python train.py --encoder_shared_expert=true --decoder_width=192 --decoder_head_dim=32 --decoder_cross_attention_every=1 --precondition_frequency=50 --one_sided=false --max_grad_norm=5.0 --warmup_steps=770
Rows from block 3 of the image encoder of a small image captioner, named by matrix and row number. Rows with one number within an expert belong to one neuron, the router's apart. Each number is 128 + 32 x the weight over its row's rms, rounded and kept within 0 to 255. All counts start at 0.
Before each expert's rows are labels from the 100 images, of 14848, where the router gives the expert most weight on average: "top examples" is what is common among them; "colour at peak" is the nearest of a few named colours to the mean colour under the peak. Only what is clearly more common there than usual is listed. The data: drawn small creatures on textured ground.
# router: router (encoder.blocks.3.mlp.router.weight, 8x320, trained with AdamW), inputs 107-213
# up: expert up (encoder.blocks.3.mlp.up, 8x160x320), inputs 107-213
# down: expert down (encoder.blocks.3.mlp.down, 8x320x160, transposed), outputs 107-213

# expert 1
top examples: small; caterpillar; snake; colour: white
colour at peak: black
router.1 [146 126 110 177 117 170 103 107 160 106  93  81 149 157 157 135  28 134  79 119 155 101 139 140 126 125 142 119 108 145 106 135 165 105 140 122 165 201  93 131  96  75 163 154 153 132 102 107 121 112 150 106 117 145  78  95  98  88 153  82 125 107  95 144 119 106 148 150 126 115 120 101 126 130 119 180 121 136 149 110 150 147 145 103  93 125 111 165 117 105 165 171 122  68 170 127  85  92 164 139 134 144 106  47 120  65 186]
up.0 [149  91 155 114 102 105 104 163 186 166 118 102 150 120 200 146  99 134  92  97 144 147 186 135 103 111  96 119 136 181 160 124  97 130 158 148 100 120 142 126 167 154  98 194 113  95  91 160  93  89  63 112 102  96 110  69  93 131 191 148 152 186 146 130 159 166  88 119 182 107 111 150 107 146 103 128 116 143 109 150 110 100 154 120 197 131 118 133 157  68 164  96 107 168 153 125 112 111  99 111 104 121  67 142 119 134 151]
down.0 [ 79 101 108 105 116 171 134 106  78 170  93 125 109 176 149 167 140 111 132 120  89 136 129 176 112 130 130  84 190  92  41 107 127 159 179  93  80 148  95 184  46 119 121 131 144 131 145  84 192 148 100 114 108 114 142 149 150 198 145 137 147  72 173  77 137 121 179 107  80 131 108 186  88 115 126  82  98 120 163 147  84 134  91 102  90 110  93 116 137 124  87 164 146 156  90 161 172 139 162  80 169 192 118 124 126  96 138]
up.1 [153 123 169 110 146 152 131  99 161 152 154 109  95  97  85 200 151 128 131  86  80 144 187 143 127 122 160 124 141 121 111 173 155 136 150 125 107 143 164 101 142 132 132 146 124  98 175 178 115 101 124  72 106 149 107 149 121 112 106 142 121 164 142 168  78 213  86 122 126 114 138 173 120 167 122 182 172 100 118 104 143 156  91 131  88 136 109  94 107 109  95  80 143 138 146  65  91 142  80  60 132 144 113 165 135 184  55]
down.1 [101 197 102 111 124  88 152 118 121 116  88 153 161 114 170 155 146 135 130 127 127 145  79 125 169 128  92  94 138 137 177 119 172 138 110 115 133 126 114  86 103 144  89 166 109 143 152 133 150 123 111 148 102 161 108 133 137 138 127 120 155 102  95 116 133 118 129 187  91 100 142 143  85 144 139 155 166 157  78 172 140 147 107 120 154 115 177  75 124 156 182 160 126 129 167 172 152 152 130 205 122 125 135  88 113 111 186]
up.2 [158 145  71 108  85  97 110 111 151 202 133 158 118 177 144 188 131 116 122 124  70 122 140 156  88 170 150 160  67  93 163 175 100 144 125 162  96 162 119 131 107  89 130 121 153 148 127 163 152 147 159 183 144 176 124 168 131 104 140 104  77 109  91 123 135 112 108 102  91 134 165 169  87  98  98 111  90 142 105 137 121 120  60 168 182 112 131 113 150 108 131 125 153 107 158  91 112 169 129 121  86 158 122  78 115 109 114]
down.2 [154 194  89  73 158 131 212  91  56  98 135 144 102  76 197  83  95 121 124  91 109  96 123  62 118 112 132 124 159 141 128 145  94 157 139 133 149 108  84  96 114 165 113 173 148 134 177 131 200 132 157 133 173 134 127 119 154 125 161 177 159 156 102 124 185 120 152 136 162  97 129 162 155 113  86 136 114 101 165 121 175 159  97 101  81 189 151  92 135 117 105 136 126 211 162 111  71 125 132 101 128 150 170 170 122  92 130]
up.3 [174  94 160 176 123 126  88 103  80 118  86 143  97 167 130 121 126 142 182  69 132  72 100  86 123  78 165 116 134 189  91 139  97 126 149 147 122 152  93 117 198 174 121 143 160  75 125 128 128 119 127 129 125 103 165 134 136 120  92 105 123 205  72  86 112  75 140 163 158  77 111 142 154 111 102  93 164  97  82 140 172 115 145 146  99 126 120  80 125 145 115 111 177 165 139 131  99 152 127 105  83 166 155 127 134 118 114]
down.3 [122 156 142  68 119 112 211 195 123 100 105  28 101  91 168 148 104 161 151 124 112 155  98 148 165 108 127 166 109 123 107  97  90 134  95 136 100 135 116 166 122 130 147 121  97 109 183 151 167 107 136  88 101 131 114 205 164 109 143 166  98  41 170 116 174 129 111 118 136 167 145 124  84  98  90 123 125 121 170 114 131 102 103 119 155 138 209 170 133 102 182 110 126  70 131 166 131 115 155 121 137 134 123 124 134 171 112]
up.4 [123 168  78 170  83 116 110  85 125 133  94  63 121 165 106 200 145 118 151 135 112 147 133 208 130 135 154 137 115 121 108 102 106 112 136 118 101 106 165  65 157 158  66 156  85 121 130 192 117 133 100 115 166 103  78  78 157 182 144 121  92 156  86 150 152 165 121 127 156 145 111 116 195 170 113 108 105 138 116  51 132 117 103 153 134 128  97 162 114 148  83 157 100  73 157  97 126 125 113 135  89  86 103 132 172 170 128]
down.4 [139 155 149  90 143 151 135 119 132 150 117 134 108 167  92  75 168 116 103  96 166 179 113 151  72  95 143 159 170 127 137 128 132 167 116 133 179 155  79 131  77 124 166 134 121  98  96 130 152 114 145 156 133 135 128  83 146 119 120 130 167 126 142 142 186 110  92 112  98 176 140 188  99  87 124 178 131 155  30  82 122 199 174 113  49 147 143  94 167 119 130 150 156 132 108 139 107 108  82  87 100  99 179 135  74 112 137]
up.5 [156 177 163 161 125 192 148 160 117 200 141  32 130 156 198 115 152 113 141 148 184 129 144 137 107 155 141 107  96 119 158 211 118 122 108 149 129 188 101 147 136 126 141 102 135 106 129  60 166 124 162  81 148 141 204 122 104 157 131 178 117 126 154 143 120 162 115 165 133 129 153 162  69 122 112 153 129 209  80 159 106 120 149 158  99 166 142 111 165 149  96 109 117 150 155 110 142 105 147 137 133 150 120 156  85 143 135]
down.5 [140 133 115  80 137 140 125  86  74 100 110 161 120 127  76 140 123 131  83 140 142 174  62  96 142 142  71  96 110 153 164  99 153 155 157 144 173 107 124  99 147 169 154  78 113 145  86 140  84 179 131 156  94 153  96 134 113 121 183  98 151 116 140 102 140 120 155 139 104  79 133 111 157 134 151 154 169 147  91 122 143 169 163  85 121 143 146 134 168  50 138 134  77 115 192 121 154 129 143 159  90 153 100 121 131 166 122]
up.6 [143  71 120  98 133 110 177  84 122  95 126 119 195  98  94  90 142 155 173 154 136  88 174 193  94 179 181 107 138 115 110 113  71 128 117  76 146 148 170 149 168 162  92 146 102  87 129  73 126 175 143 108 166 111 142 146 139 104 123 156 172 104 153 147 165  73 121 118 160 110  98 130 111 157 161 135 140 103 141 156 164 104 110 100 138 184 116 116 131 170  63 158  82 126 176  76 125 138 119 121 135  93 150 104 132 137 190]
down.6 [111  99 135 118 176 215 178 181 166 151 143 114  82 139 153 161  76 141 114  88  74 190  66 153 161  55 102 134 144 175  90  97 135  76 175 156  80 137 128 128 123 115 127 131  85 149 128 160  89 139 223 142 143 161 105 114 137 121 104 118 163 130 129 154 155 141 146 171 104  60 141 179 166  79  74 163 155 176 103  50 149 132 166 151 128 103 100 143  98  66 159 118 130 182  86 126 194 165  70 161  59 114 151 131 111 163 107]

# expert 3
top examples: butterfly; black; colour: grey
colour at peak: brown
router.3 [131 107 132 121 152 108 181 134 100 147 156 126 145 145 119 157 136 119 150 151 132  76 146 154 152 165  84 102  85  95 136 108 137 146  84 173  85 128 178 122 104 114 170  95  75 167  88 134 108 104 108 104 110 113 141 113 171 119 130 110 128 178 114 155 166 114 113 100 149 152 146  94 138 171 142 131  84  94 138  91 154  98 137 175 130 158 136 134 143  65 132 123 154  74 146 130 153 162 122 116 103 133 111  64 150 161  99]
up.19 [106 114 135 160 153 138  92 149 155 113 170 119 107  95 160 141 159 134 111 167 109 110  98 128 139 139 129 157 105 100 117 159 137 144 132 111 149 174 128 102 185 111 107 132 163  72 128 103 117  51 112 187  93 127 161 146 153 147 164  91 200 151 174 106 119 173 116  61 159  84 161 120  85 128 125 116 105 131  71  95  77 137 107 160 106 166 120 173 104 118  85 138  23 166  86 122  99 148 185 157 139 121 158 138 163 171 127]
down.19 [141 136  97 164 165 163 155  76 120 160 126 204 116 106 105 159  90  96 101 110 127 109  92 110 142 121 161 116 196 137 173 107  80  92 197 109  90 133 112 104  58 152 180 121  83 126 146 156 117 114 116 142 133 137 210 127 128 126  86 152 106 135 115 115 151 166 120 125 148 156 131  94 106 100 109  77 127 138 141 115 123 126  76 157 122 134 164  99 101 135 142 119  77 175 116 112  96 132 110 107 121  96 166  90 114 130  89]
up.20 [ 86 126 169 126 140 158  81 189 127 116 107 117 122  84 176 147 163 115 106 136  23  85 112  83 175 130 178 129 137 137 140 143 122 111 150 122 123 114  97 129 115 169 106  99  93  97 128 101 138  99  64 189 115  97 114 130 136 189 133 147  54 124  85 181 178 117 105 105 164 127 121 186 157  98 111  99 115 129 139 159 110 133 130 152 153  57 157 100 166 114  83 133  73 121 139 123 104 148 115 151 150 136 100 128 118  98 104]
down.20 [128 149 174 204  99 144 133 138 144 141 120 123 122 171 122 172 165 127 154 156 112 133 163 106 120 179 128 118 145 128 124 123 153 151 150  99 111  97 188  87 137 129 156 134 158 127  95 156 126  74 128 162 118 122 138  62 150 167 183 172 184 132 119 138 115  89 159 197  84 130 111 176 153  82  86 185 190 123 112 136 109 168 136 123 119 101 167 118 149 121 189 118 120 156 113  95 175 160 133 139  88 173  94 135 147 141  99]
up.21 [ 99 120 152 155  80 137 158  98 167 162 106 199  43 137 161 162 171 125 197 107 115 124 125 140 102 104 138 148 131 157 108 155 158 120 101 173 126 137 127 104 139 134 114  41  82 108 135 103 122 163  82 138  73 140 133 106 134  93 138 145 139 121 129 128 133 113 151 134 134 117 122  93 118 107 143 113 216 172 134 149 135 151 150 154 128 121  90 123 134  94  75 129  94 146 133 121 109 152 117 115 146 144 153 172 108 157 139]
down.21 [133  94 139 111 107 114  57 155 127 135  48 126  98 119 128 109 173  55 115 135 129 117  80  80 128 108 180 210 107 143 161 130 135 155 181 206 133  63 103 180 127  31 142 119 141  90 190 133 177 168 104  56  83 122 146  91 131 151 145 137 171 102 113  73 136 113 127 121 116 161 148 138  86 124 120 111 115 124 132 135 152 147 175 179 139 126 109 153 154 131 176 154 150 139 118 112 115 110 155 148 111 101 141 100 108 157 166]
up.22 [141 146 122 145 176  98 133 151 211 116 186 118 135 113 122  79 146  63  70 125 139 145 149  61  85 143  90 174 137 123  78 130  78 120 135 131 126 160 173 184 119 131 110 160 122 153 128 127 128 202  97 135 152  70 131 119 134  77  48 150 149  73 104 143 143 130 138 120 152 138 160  53 132 101 164 157 155 106 116  80  54 119  84 158 137 118 118 114  91 115 114  85 110 163 101 112 126 123 201 155 129 164 129 142 102 121 110]
down.22 [143 145 108 153 135 180  82 159 134 130  88 176  33 148 130 132 155 157  93 167 122 165  96 184 137 139 139 171 151 193 136  93 157 133 139  82 137 174 122 136 117 139 128  59 139 113 121  95 129 139 133 121 156 152  64 133  93 157 157 159 125 170  69 166 140  92 145 190 145  94 118 118 100 170 119 124 144 172 148 156 123 195 129  94 130 176  98 127 119 162 127  71 123 102 147 150 116  93  43 174 136 115 129 144  97 134 200]
up.23 [116 158 149  83 185 133 184 153 132 107 132 180 171 136 136 123 124 120 125 164 143 130 107 100 159 160 155 126 100 139 140 187 117 162 142  78 111 155 161 172 149  98 108 130 122 160 145 203 114 165 131 165 147 154 119 129 185 145 119  75 108 106 140 143 109  96 111 109 109  96 147 155  81  99  78 157 131 162 133  90 165  93 106 151 144 135 152 112 110 117 110 162 152 137 132  88 103  85 164 135 100 116 123  82  95  94 163]
down.23 [171 152 160 102 167  76 104  97 109 157 101 145 103  92 192 151 165 103 162 128 173 122 155 140 106  48 110 126 151  55 167 119 102  76 122 166 111 120 150 106 125 118 124  91 139 148  68 127 126 137 132 147 109  80 107  88 161  85 132 158 188  96 134  97 137 140 113 128 158  96 154 149 163 155 140 116 110 146 134 182  98 180 113 181 142 116 156 155 104 111 141 113 209 149  95 166 105 142 114 182 135 149 131 227 138 114 140]
up.24 [135 100 181 171 130 166 162 151  62 118 146 160 157 112 151 161 133 158 163 141 151 161 116 157 144 183 160 155 114 125 129 177 101 102 149  80 134  78 176 152 141 104  80 126 101 133  99 137 194 137 143  75 162 162 140  91  93 111 134 128 116 132 113 117 132 164  75  95 137  75 163 153 113 138 111 163 173 146 125 111 101 129 164 134 164 106 117 121 128  74 154  99  45 194 125  80 121 108 125 134 161  85 126 132 128  89 155]
down.24 [111  85 122  64 133 209 164 107 178 157 133 109 162 133 145 105 136 108 109 104 162 107 133 139  67  97 147 108  95 126 203 103 142 126 152 202  95 118 148 136 134  98 135 130 125 186 121  82 180 165  87 143 157  54 152 146  88  62  52 181 132 109 131 184 124 107  80  98 130 169 162 101 168 109  58 131  87 148 148  66 175 123 141 142 157 145 137 158 167 172 149 126 150 108 107 137 113 168 131 144 132  88  94 134 118 151 114]
up.25 [151 180 118 110 138  96 152 168 159 154 165 110 195 154  97 115  86 114 133  86 117 115 162 148 105 184 178 212 151  49 118 135 181 125  52 126 142 136 117 151 167  94 141 125 201 128 157  95  92 135 145 131  75 209  64 137 119 143 173 113 106 156 181 103  56 125 123  85 119 151 121  93 152 182 125 141 142 149 116  67  60 124  39 127 168  61 204 119 132  81  86  95 156  90 101 112 122  93 149 133 116 150  92 114 153 172 129]
down.25 [122 102 112 158  89 162 130 117 151 114 129  89 107  95 138 147 175 147 138 129 144 149 179 116 226 144 164  95  93  84 150  68 120 103 104 121 128  70 164  88 145 137 132 118 136 117 154 192  85  66 200 111 117 120 133 154 146 130 148 177 160 149 173 131 125 123 122 137 157  70  63 146 128 123 130 117 139 122 131  97 101 123 199 118 163 136 104 171 100 163 145 131 102 144 134 145 147  90 114 115 193 110  81 175 135  98 111]

# expert 7
top examples: spider; large; black
colour at peak: grey
router.7 [154 216 172 177 113 130 177 136 157 148 140 161 107 124 111 105 130 155 103 141 126  73 102  46 128 101 114 161 114 180 134 122 121 183 137 171 126  85 140 122 160 160 105 131 103 141 120  93 102 122 169 154 108 144 206 112  46 164  74  86 113 201 113 138 106 160 174 101 140 152 159 212 138 168  89 108 168  78 112 147 119 134 139  92 135  10 105 135 166 128 150 146  80 106 154 150 118 138 130 120  99 113  85 130 127 147  87]
up.0 [120  86 108 126 125 213 194 144 140 171 162 116 108 164  96 106  97 165 107 162 147 135 159 126 152 104 207 129  99 143  88  96 107 132 182 113  88 138 106  79 116 118 111 146 106 149  78  94 145 141 122 131 108 102 142 139  80 103 164 162 167  97 103  97 163 150 139 115 157  67  84  94 134 115 153 170 108 146 103 166 182 112 161 132  94 161 173 157 137 112 167 161 125 146 127 195 110 161 102 124  86  64  99 107 121 157 177]
down.0 [172 122 118  95 101 111 117 100 155  98  88 109 150 106 138 150 112  96 113 104  76 130 147  72 125 167 156  99 132 126  92 101 157 122 137 205 112 131  89 112 143 156 134 151 104 139 150 137 140 201 152 115 115 199  71  96 142 172 102 137 134 114 109 140 220 111 102 111 121 124  64 138 106 164  95 103 145 112 136 122 107 149  77 136 109 146 119 170 119 185 125  94 110  93 181  99 157 100 108 129 116 103 167 139 169 186 123]
up.1 [139 186  95  86 127 169 177 132 107  50 132 101 124  79  53 130 146 122 148 130  69 145 146  83 122 101 200 176 110 133 133 148 143 149 148 141 116  65 127 107  69 189 128 172  91 142 138  99 129  98  94 187 138  75 102 141 167 153 161 127 117 161 120 122 155 104 101 138 199 124 123 155 166 166 119 126 127 105 175 147 156  89 142 115  95 127 106 158 158 165 159 157 174 195 120 129  85 130 138 131 170 160 130 136 158 140 183]
down.1 [120 156  99 137 175  77 153 221 131 112  87 152 167 179 155  97 155 163 103 148 132 107 108 148  93 146 177  82 167 123 109  75 123 104  23 109 132 164 118 128  96 122 150 133 135 118 128 145 128 172 134  34  99 112 143 115 128 131 148 147 133 125  93 111  65 115  94 138 128  83 124 117 184 111 194 180  97 117 162  80  38  77 137 107 149 141 148 177 165  90 124 143 119 119  79 141 112 139 159 115  49 111 116 118 106 113 142]
up.2 [ 93  91 150 138 174 185 174 142 129  97  85 133 121 106 108  54 116  80 114 119 167 127 163 111 208  93 130 118 100  95 138 107  92 112 159 139 167 115 127 158 163 174 114 137  99 121 158 143  83  98  80 123 172 101 116 110 121 182 124 126 114 134 112 149 134 161  85 119 102 117 155  80 110 124 141 138 128  95 112 149 169  59 159 123 147 172 156 108 122 149 103  82 112 158  93 194  96 151 162  81 105 156 176 119 162 121 109]
down.2 [134 144 133  57 158  24 144 100 108  95 124  62 124 184 150  98 181 121 130  82 138 182 130 165 116 106 159 137 119 137 155 116 126 195 152 120 128  87 146 160 125 153 113 113 202 114 165 157 146 148 123 190 143 133 139 142  98 195  95 121 112 113 128 120 140 162 159 126 133 135 159 158 116 116 130 189 146 103 127 128 115 125 180 165 154 176 113  97 107 104  59 178  88 122 119  66 182 108  84 156 107 134  91 103 110 160 181]
up.3 [ 86  80 177 151  53 110 158 141  65  93 115 177 130 121 123 108  71 137 115 142  91 162 145 163 181 128 140  96 151  96 154 123 171 186 153 146  76 127 137 133 137 123 107 108  98 134 100 131 153  86 115 122 181 139 115 143 150  80 102 168  69 132 122 107 117 150  64 107 119 146 143 132 144 178 174 105 137 182  84 163  91 121 126 120 129 100 170 102 157 140 125 140 143 136 121 166 181 136  70  81 122 147 104 123  98 182 122]
down.3 [165 182 162 133 223 134 184 143 161 162 186 121 115 128 134 148  75 121  90 117  85  86  94 140 103 139 118 168 155 164 151 138  96  86 147 120 133 139  95 138 127  41 149 112 154 144 127 131 132 180 130  77  90 154  89 140  88 110 124 150 190 117 142 107  89  95 140 143 114 122 144 120  98 158 108  82 170  87 140 128 122 104 172 100 107 193 110 164 116 125 159  93 143 128  89 108  62 107 135 163 155 149 141 137 133  94 122]
up.4 [ 99 166 145 113 156 106 133 102  93 156 141 115  99 134 216 116 144 171 119 107 130 129 137 109 116 211  79 179 128 139 164  93 143 133 218 137 133 163 131 110  88 155 165  68  92 125 155 121 143 130 164 158 160 196  88  85 112 115 106  82 147 147  77 115 124 130 165 131  41 147 164 142 107 121 124 103 160 156 183 115  76 133  96 151 105  78 110 111 103 122 123 156 139  88 144 125 131 175 166 129 193 100  96 122 154  98 133]
down.4 [140 115 128 153 148 132 125  83 183 103 182 130  47 169 102 123 104  90 119 101 143 159 102 130 129  64  90 129 164 173  83 192  93 182 194  63 146 120 110 147 189 127  85  66 105 149 140 191 124 101  99  87 149 129 128 193 148 100 156 142 140 163 119 100 146 117 158 144 100 123 121 188 136 131 166 103 150 141  83 107 127  72 124  88 118 124 184 152 129 115 125 135  96 129 170 113  86 112 163 135 116 151 116  94 149 161 106]
up.5 [105  85  91 107 151 156 108 132 103 112 148  76  88 193 121  84  98 173 101 202 119 150 128 184 149 160 134 106 104  66  89 166 130 150 124 161 135 153 117 149 207 124 149 127  96 112  81 162 172 165 131  93 110 124 135  58 111 159 111 118  76 120 117 125 102 172 163 117 201 113 128  81 167 133 117 109 175 172 132 102 129 160  83 155 161 138 146  88 137  95  68 136 113 117 168  79 159 129 131  76 121 161 162 125 103 153 231]
down.5 [137 150 161 106  69 117 164 100 156  96 122 111 162  95 121 133 137 125 152 126 129 162 185 132 106 161 106 118 128 128 104  91  79 149 110 101  97 133  99 117 140  80 152 132 144 198 123 134 111 130 100 141 175 159 174 129 214 149 134  95 127 164 110 124 146 104 130 124  92 144 170 148 118 176 108 157  95  71  93 161 167 160 155 157 197  79  90 153 150 111  49 124 175 150 116 179 118 115 144 156 132 117 128  90 129 104 123]
up.6 [143 178 130 138 111  94  90 114 151  93 193  94 126  66 121 152 119  92 123 163 160 156 127 126 192  68 118  70  85 112 182 125 188 200 114 137  54 160 106 104 165 161 149 112 194 148 137 126  66 146 146 169 172 173 133 128  70 134 171 168 127 144 149 141 105 134 116 117 122 105 127  85  62 138 164 152 149 164 121 134 134 101 149 116 123 115 125 137 114 111  71 105 151 128 166 154  71 106 114 102 118 146 151  89 100 124 151]
down.6 [116  80 136 118 134 143 150 184 114 197 173 127 141 124 134 123 139 134 191 135 106 131  90 121 100 158 109 128 141 113 110  61 105 142 108 178 155  53 135 135 133 119  82 149 132  85 129 109 138 170  94 190 126 125  61 149 155 137 145 144 171  89 118 102 129  53 101 119  99  88 166 136 147 171 157 151 166 106 133 163  63 125 128 145 142 147 105 105 138 120 122 141 129 178 156 162 178 138 110 188 110 146  70 150 136  95 126]

# expert 2
top examples: grey
colour at peak: brown
router.2 [ 92 125  96 124 114 105 168 125 141 138 130 113 159 133  70 123 160 154  88 116 168 122 106 156 188  70 134 103  79 154 152 215 111 138 155 119 171 133 170 159 103 132 166 134 185  94 176 122 154 109 144 199 149 145 149 125 118  66 189 201 163  41 119  68 114 155 118  50  88 122 166  96 106 133 105 117 148  58 129 138 131 146 188 120 117 122  62 126 129 113 127 121  97 124 118  61 112 165 127 152 149 111 116  71 126 139 114]
up.0 [125 135 144  77 125  93 118 159 154  66 155 156 130 184 110 122 120 175 143  92  56 133 146 135 119 157 134 109 110 145 105 177 145 112 183  98 135  97  94  40  97 133  98 116 119  52 122 170 123 147 105 112 119 145 110 110 111 118 146  32  67 140 141  79 115 169 136 139 174 145 155 147 158 129 123  28 109 137 130 177 187 137 140  88  63 127 136 110 124 178 154 187 145 158  88  81 209 147 110 114 121  90 111  84 126 120 142]
down.0 [121 142 126 184 197 185 173 135 104 143 161 142 105 120 154 193 142  84  75 147 197 106  87 192  85 133  85 123 133 106 100 100 117  98 157 134 112 164 141 203  70 137 146 146 134 134 177  83  82 122 153 112 167 160 121 153 146  94 109 139 163  99  99 113 148  65 117 123  89 151 143 114 178 120 164 125 110  88 112 170 106 146  82 136 132 169 118 121 115  90 123 129 129 123 165 133 115  64 129 191 121  45 150 146 143 104  94]
up.1 [165 141 193 192 164 153 139 116 131 108 133  98 188 137  97 107 107 135 107 110 165 123 166  92  60 136 108 130 128 136 113 135  79 158 154 168  80 108 140 107 123 157 114 189  72  93 159  92 119 104 157 173  86  89 109 134  98 124 188 103 132 114 114 120 161 154 117 119 161 160  97 123 116 109 150 117 172 141 176 154 172 107 150 119 102 161 129 142 135 195 127 154 121 109 161 160 110 109 150 144 112  81 125  69 117  73 143]
down.1 [143 110 124  25 101 125 136 163 113  96 143  97 143  91 117 101 191 116 117 171 161 130 119 195 138 115  79  95 121 105 129 180 168 134 146 121  83 150 189 190 104  86  92  83 103 110 163 143 139 131 110 178 125 133 141  97 172 106  65 154 187 102 135  99 128 197 127 120 170  82 180  88 142 173 123 153 152  58 153 115  62 118 141 198 120 129 170 132  99 124  87 147  62 112 147 158 121  93 132 124 123 149 123 141 149 156  92]
up.2 [167 107 100 111 129  98 127 135 184 107 113  41  97 126 149 141 155 155 109  96 163 130 174 152  69  87 170 141 109 154  86 151 138 118 205 130 169 133 131 133 138 121 167 110 157  75 175 126  84 148 101 128 115 137 154 134 124  79 132 110 112 100 112 130 147 103 118 101 107 147  88 142 143 139 130 132 112 155 116 149  43 144  92 107 114 183 163 183 154 121 163 161 138 171 132  93 114 119 118  87 179  67 170 143 140 177 122]
down.2 [ 90 143 197  83 125 125 145  91  78 132 113 110 159  94  89 122 121  73 163 152 170  97 132 163 141 149 163 113 149 181 176 109 124  99 100 147  87 116 134 145  81 128 146 155 202 132  89 159 173 129 232 126 123 143  82  87 119 147 120 131 152  99 148 136 156  80 146 143 108 101 137 141 127 102 130  89 107  84 142 116 171 155 115 145 131 125 108  94 129 127 113 140 106 108 142 121 156  91 140 151 100 135 124  87  98 124  90]
up.3 [104  96 111 124 127  96 139 127 193 150  91 114 143 152 119 142 148  75 162 146 140 161 176 108 187 115  97  86  81  49  85 128 142 123 169  72 116 115 128 164 101 155 145 143 144  86 119 117 119 107  73 100 184 145 112 144 138 139 162 141 102 161 107 193 156 109 138 122 121 125 112 106 112 137 137 100 120 161 136 139 110 126 144 190 170 243 138 142  97  98 140 106 162 169  96 131 172 142 146 125 121 179 162 111 160 144 120]
down.3 [129 142 179 141  71 139 124  83 102 133 150  72  97  59 100 183  84 148  69 155 153 138  87 100  71 105 133 188 148 154 130 166 124 161 140 117 160 129 119 149 121  97 150  45 139 201 156 102 109 146 131 127 139 119 165 139 118 179  86 165 151 121 126  89 160 181 129 130 102 132 135 120  70 128 125 119 104  92 101 101 128 146 100 174 108 160 166 179 118 159  81  71 155  98 146 142 136  96 125 190  93 170 132 137 105 163 167]
up.4 [106 159 144 134  89 197 100  93 112 184 121 177 116 124  93 100 134 124  78 157 135 107 181 178 120 125 152 130  84 166  89  99 126 118 157 137  91 123 101 106 125 172 136 102 174  85  72  62 143 136 188 103 139 103 156 154  30 137 168 153 154  98 134 175 125 118 109 124  89 108 150 151 114  68 147 217 135 132  91  98 166  87 113 155 158 102 125 161 153 118 156 155 134 127 187 141  95 125 183 137 149 113  95  89 107 140 100]
down.4 [134 102 129 101  84  75 202 147 133  64 185  62  98 171 155 175 174  86 183  58 138 157  96 116 103 128 158 146 158 115 136 134  90  94 114 116 114 104 138 129 118 128 131 178 116  90  97 148  75 160 163 150 140 115 131  72 168 126  77 125 102 138  78 119 210  83 152 132  77  39 120 120 126 143 122 136 124 106 104 131  94 184 155 144  69 129 130 177 152 109 124 117 109 174 106 123 108 145  52 158 148 157  96 169 163 166 134]
up.5 [132 117 126  86 145 151 148 143 187 122 143 165 123 116 157  88 152 125 100 157 152 151  98  62  74 116  57 171 102 142  54  80 121 136 133 149 141 151  92  82 119  82 130 129 116 174 143  78  69 126  38 139 128 105 108 152  97 134  93 139 102 115 114 151 122 102 165 130 142 195  87 113 130 174  82 167 149 126 146 135 128 133 141 155 107 171 136 186 112 140  91 143 140 104 173 132 129 122  92  77 165 101 168  91 103 126 130]
down.5 [133  96  86 156 115 145 118  87 147 137 147 149 105 154  63 134 154 204 191  87  37 223 100 110 169  76 154 110 171 155 187 129 115 172 153  94 142 107 133  83 166  90 177 103 114 128 162 102 153 104 102 163 130 130 107 143 116 155 153 110 142 117 129 128 117 143 117  91 195  51 143 160 139  80 155  98  95  94 160 170 144 135  91 114 130 131 147  84 108 163 137 119 132 142 111 113 136 114 104 164 145 151 139  81 130 115 168]
up.6 [113 117 154 125 135 106  95 128 129 114 141  72  75 161  98 130 123 170 132 146 107 171 166 144  70  77 105 125 143  71 139 165 107 149 193  79 182  84  63 148  64 117 104 139 216 109 153 114 183 130 118 143 118 149 120  84 125 181 139 158 148 175 132 150 141  87 104 132 139  97 106 136 165 120 119 170 140 151 138 133 133  87 126 125  98 149 144  94 149  95 114 108 170 122  82 127 102 149 121 114 165  90 151 175 150 198 130]
down.6 [149 110 151 124 148 119 133  85 106 115 151 213 151 140 177 128 118  64  99 155 126  84 127  83 131 131 101 130 179 171 139 125 109  88 119 177 137 150 133 151 145 145 137 148  84  83  67 124  77 184 136 132 116 108 138 186 182 102 139  99 114  94  78 131 159 171 183 125 181 149 116 116 120 114 177 127  68  49 171 130 154  97 140 127 128 101 151 122 148 169 140 111  93 142 155 139 116 131 167 123 137  90 116  66  91  91 108]